A small image classifier, trained from scratch.
Model: 3.36M parameters, norm layernorm, moe top_k, width 128.
Training: soap at rate 0.0026, batches of 128, held-out accuracy 98%.
Data: 195000 training examples, 15.6 epochs.
Rows from block 3 of a small image classifier, named by matrix and row number. Rows with one number within an expert belong to one neuron, the router's apart. Each number is 128 + 24 x the weight over its row's rms, rounded and kept within 0 to 255. All counts start at 0. Numbers have three digits each. After the name is the row's rms in percent of the matrix's.
Before each expert's rows are labels from the 100 images, of 14976, where the router gives the expert most weight on average: "top examples" is what is common among them; "patch colour" is the nearest of a few named colours to the mean colour under the peak. Only what is clearly more common there than usual is listed. The data: made-up ball-and-stick molecule models. In brackets: how many of the 100.
# router: router (model.blocks.3.mlp.router.weight, 32x128, trained with AdamW), inputs 64-127
# up: expert up (model.blocks.3.mlp.up, 32x32x128), inputs 64-127
# down: expert down (model.blocks.3.mlp.down, 32x128x32, transposed), outputs 64-127

# expert 25
top examples: space-filling (83); balls: three (46)
patch colour: grey (33)
router.25 095:128133162133111158139115134156094106137169180104145113112139143114127130117126148130113123133139137161153092098135065132148120134145107139092118130148119106098166117095125089186152085129069156
up.0 073:161074142142107062126113151137054082137156104142083133123108146153152155140135166087183131129132150120154157167141179094144111116124183127112133130108089127149111118108104146105136174157136152
down.0 106:096164115124076135139124163130090115169129130142167144116144128141132151136168085136155120095134119083134131127161171108108104134083132137073159141105084126135150157139124135109126164145157087

# expert 18
top examples: small balls on sticks (82)
patch colour: black (70)
router.18 095:125156162183131133127107146131134117130127179133156074156130136133157119128105183129114089167115149148118078078142111141158088118161124134158140177124139118115150150130155106133146122108132149
up.0 088:130151116101143157094159125092127134109161124110121130133154100154152121125124088094145179100130098148130156152172156113170102160128159121111100090151130129159101139143098167161107167137090152
down.0 073:108120144130129146128143175116112151104123108181138128135149114112148093157166110125116144119088131133106129156151166109102153146113150118110100143136155140155139128164122125131156118121146120

# expert 1
top examples: space-filling (76); balls: five (46)
patch colour: brown (29)
router.1 085:156160161157091140104113109134112137145114135159148078130159127085146135138130162126121129147131109154139103088117134167126118119110124117120111168135131083072148168120124122137136110130089120
up.0 084:141166142127145137136129150145112151110148108117104152106119115149114124114123119107141148152105109132127184142139128105135099139113117167135123135137132149137130106136082175103133112162112166
down.0 064:158112143087145165149133112111148151082136095097130138108111082129117120127111092137109093125124105101137153113098130118101132131116148128137108175141189144132179140142136140132098079108113156

# expert 13
top examples: dark backdrop (77); balls: six (30); balls: seven (25)
patch colour: brown (40)
router.13 100:107133137150092150092114096161109101156147157132158139177131113075120122121138147144114115113130130135112149102108086147143141093130115109117125142154150170103115152126161110143134092124096130
up.0 084:162109128125132114105138123101119123128128134097092117142155110115079133110110156117146177156104100149137153123151123178154102117095134122169114106138115104139171087117106154128119137156095161
down.0 077:150075141131114145137106124128115108162113113111162121093151086137115174091105111137127110145103100122118154073135077146140145143137124154105169158126104151128132192089163099096138139120148109

# expert 30
top examples: balls: twelve (37); balls: eleven (26)
patch colour: grey (34)
router.30 107:132170118161146123113120122162100099118133133091170167134158108160112168078158136113182148137147126149132167140118146143167128146133158128102107148120124137154123101098144107104108171122109143
up.0 132:127124153104136082138122092156099119126149151101160146147147165109112122100137212129122121142109096162127166166152153100131134162142102146129108122071145139152141122116142144102131137131101139
down.0 124:144109103093160156149169076129149114073153123096122108146171156129149098123075167133125132114110112149151100142106107130138116153114061098148130119107176108135154124141130167175121086119114173

# expert 5
top examples: small balls on sticks (100); balls: three (95)
patch colour: pink (42); grey (30)
router.5 115:133134105107102135129124167144083148143126127126125142096114118148134170155138096095168174107162107111157141121140139127105080127094155133132107096163087128166156092141134103100122130137112148
up.0 062:157108140158115092167138102131133122106131115160114147104153139108086125145108142119136154164102151151093171129121138124123136104135129120125158140125101106123124065093149142122170115115128116
down.0 039:111116149167147151139169184117157105152156109116160071101140102132165143111129113168090081134083133116120084135106127089125147137098163090104160135118121122135131123160151101098090119102154146

# expert 4
top examples: balls: four (26)
patch colour: black (62)
router.4 088:139137158193130138094102154148148136153120148111165106132141117073119111128095151130128103131114167127142116106153110141106163127157087102161170132108131136111153184074180129167127083114142130
up.0 132:115145118108133140146147140166112154086136130120141138088077150123119136142147141094130140114139110093140159080104158141127125107133149111118110122156113165167172169110149126105123128137152130
down.0 159:099128112110170115158122087135119103138122110098118126094107145152131120138142113104168162086169136117132141176170154159138124136125170073113179122110087123158107123108145144106145136127116149

# expert 3
top examples: balls and sticks (95); balls: twelve (53); balls: eleven (30)
patch colour: pink (46)
router.3 164:090135117097146102143164154100111110154123090145097113099126104165129145115155080128156146087141114114154144150166160100135141134116166142108102099157124139182107130162128113095129166114137137
up.0 108:108102149123106139132138102121133133125151137085138109129159146112154153074115136141124091111067087163095171138140123122099139153145098147088152156125184153125145189131150106101148136140077123
down.0 113:063132122146139119143104128104139091126103130142147128087129113107143126163124125134166127116175134093111142126142171089117130149096168141120109168140111152115133148114136154093111134136164142

# expert 23
top examples: small balls on sticks (83); dark backdrop (82)
patch colour: black (77)
router.23 090:144116138177126160104111118135146110148134177108143126142149147078165133144103158159142101134120138127119111077105128146116106098116121146156156190107141137104158161112136140099128137094091157
up.0 107:117159113119105110113135129175083130128118141111139127054126138163133150157178120124112102134153149104119145115131184132114120149139140134100146111143093135139143099112150120119120130102142081
down.0 108:069119143090169104104151113143105089098148116172141126102146121159127121152129110100147121149128132133100143116147181120152118137113097056094127120108110174118142169128159159132140136131154094

# expert 22
top examples: small balls on sticks (99); balls: six (48); balls: seven (30)
patch colour: pink (37)
router.22 113:159126123125124107145162134182124152143109132130144161091108132184111137138150117093164157130102138098170133111112133105114115121125135179106123121146098127135115116146113113150159144163117167
up.0 067:148135087163091115095099122138130081126031100152134124120116100104095156142169146146131144106150121114135129109158115124124107103124162159121135153111122130129141159122162126111154147148170141
down.0 059:120107132063139089105099144123136148160128119111142130109153136159107136141153159106138146111128100140137137132099135135106116111119156088120162120130122155096107105131138145125146138148078123

# expert 24
top examples: dark backdrop (87); balls: eleven (32); balls: ten (31)
patch colour: black (77)
router.24 092:116129128163143142097108107156129121160135169110184078125113128072111117118120175150173124099140106132129110110089124149126110125102100127109144145131118130103163106103126101151171108145139148
up.0 081:159101115106133121114127140172141120127109128118087156126113134149112119149138109088145143169111081138153175106157117106152079142134131141124130111102097123129102134105092199127168130140090147
down.0 056:141087143122157089125152086151113113133144100040119156156129139118164099110122123130135081167110111119153165112145131149175116126097124140147116146142123096118124123125173146150141093120122101

# expert 14
top examples: small balls on sticks (78); balls: four (27)
patch colour: black (67)
router.14 091:146115138190120153093110106166142101129140165106145084154132125107164142136092149151152091134119131112136104103102101138148109141125089101161124150129160169094144157130164106147126115116133130
up.0 078:149136116100130153126184170136126160119151112132112130131140124141105135121114109106138159111116121107168151138134142119119093136107128137126112098088138094118148100151058174131102124135123167
down.0 062:092105128123082105106140117141134099098128121115157127134162122109080121136122153170160127129111112156151137089166089122130141140157112133149157140102127113105105117136134052128128088118158120

# expert 26
top examples: small balls on sticks (100); balls: twelve (83)
patch colour: pink (58)
router.26 113:156132132106119124139136164120110132095094109156129113125118141158104087174123094121139127152130162148129110151150111125108112130142115133118142079134101085124099093160098119168146102149135142
up.0 089:092104130150159140148081115116149110153183116126111143146167123103163158094118169153117092119147081114136174120126133153140071119118145112104115150132147163092125190138160191138098123116159106
down.0 054:137098117129122193110094128148163134121083152107109122149139093115155162123095140130123119175104134105144125104097064137166121121101100115155113165157140161132164154109155118105120075112128091

# expert 28
top examples: space-filling (85); balls: ten (34)
patch colour: grey (36); pink (36)
router.28 089:141136136159101127086126092143133083104103133118148097125128128140119135111133162130124094171147158144151139118097107156111136141104130152134159113129156092084124107093127085157163067141090092
up.0 098:142124134110090134123104140123129156124130130133135130107126113129103154110117124097149185076124124131102163148167151106099105134119168110101137126110162135150116154137114146123214162163117160
down.0 092:119138140146122091152125113120144103136141116139121116142132153133157105162138138109128127122155114072132117176131164123106153124124165148132150124099118093129094131133093127134130118113130140

# expert 27
top examples: small balls on sticks (98); balls: eleven (30)
patch colour: pink (39)
router.27 094:140151153152134132079120134116126102122126150094175076142150109128140106143089157098131131163116120131116132123131127171127084092110103119142158139111117139103176111088116090113117084114100116
up.0 086:121129109110163087106134140116147095129145150124096141099139116171159123122131120116139128138105095089140162094144150092131101179122151158108101088153113126150105134150131183134111160115148136
down.0 075:169152139123106132154155141122115147152131118144144114126140156137092123086117106099154185161139127127168156130107110130127138096092105153108127138147167095111126109162077163082089160108062180

# expert 29
top examples: small balls on sticks (68); balls: nine (29)
patch colour: pink (42)
router.29 086:132133151182153163101095157144120119113116155111165128152103136125129147122125157143117119145153143162112110101099109130139139109131126123154151169140133148120134147089182103120094119110104106
up.0 118:147091159113155074080096128116139162143150174091129159149118105137146151165127162164126171176125119123119150115143127122144104129138149134101102132150073138132064107147141144138168174170118143
down.0 146:179078119103131155099118167127124148123150156143142172139133120109137136114102104134136143153067136131090132089089086121125112099101121142142119146148136111131153116136142156129159153156119124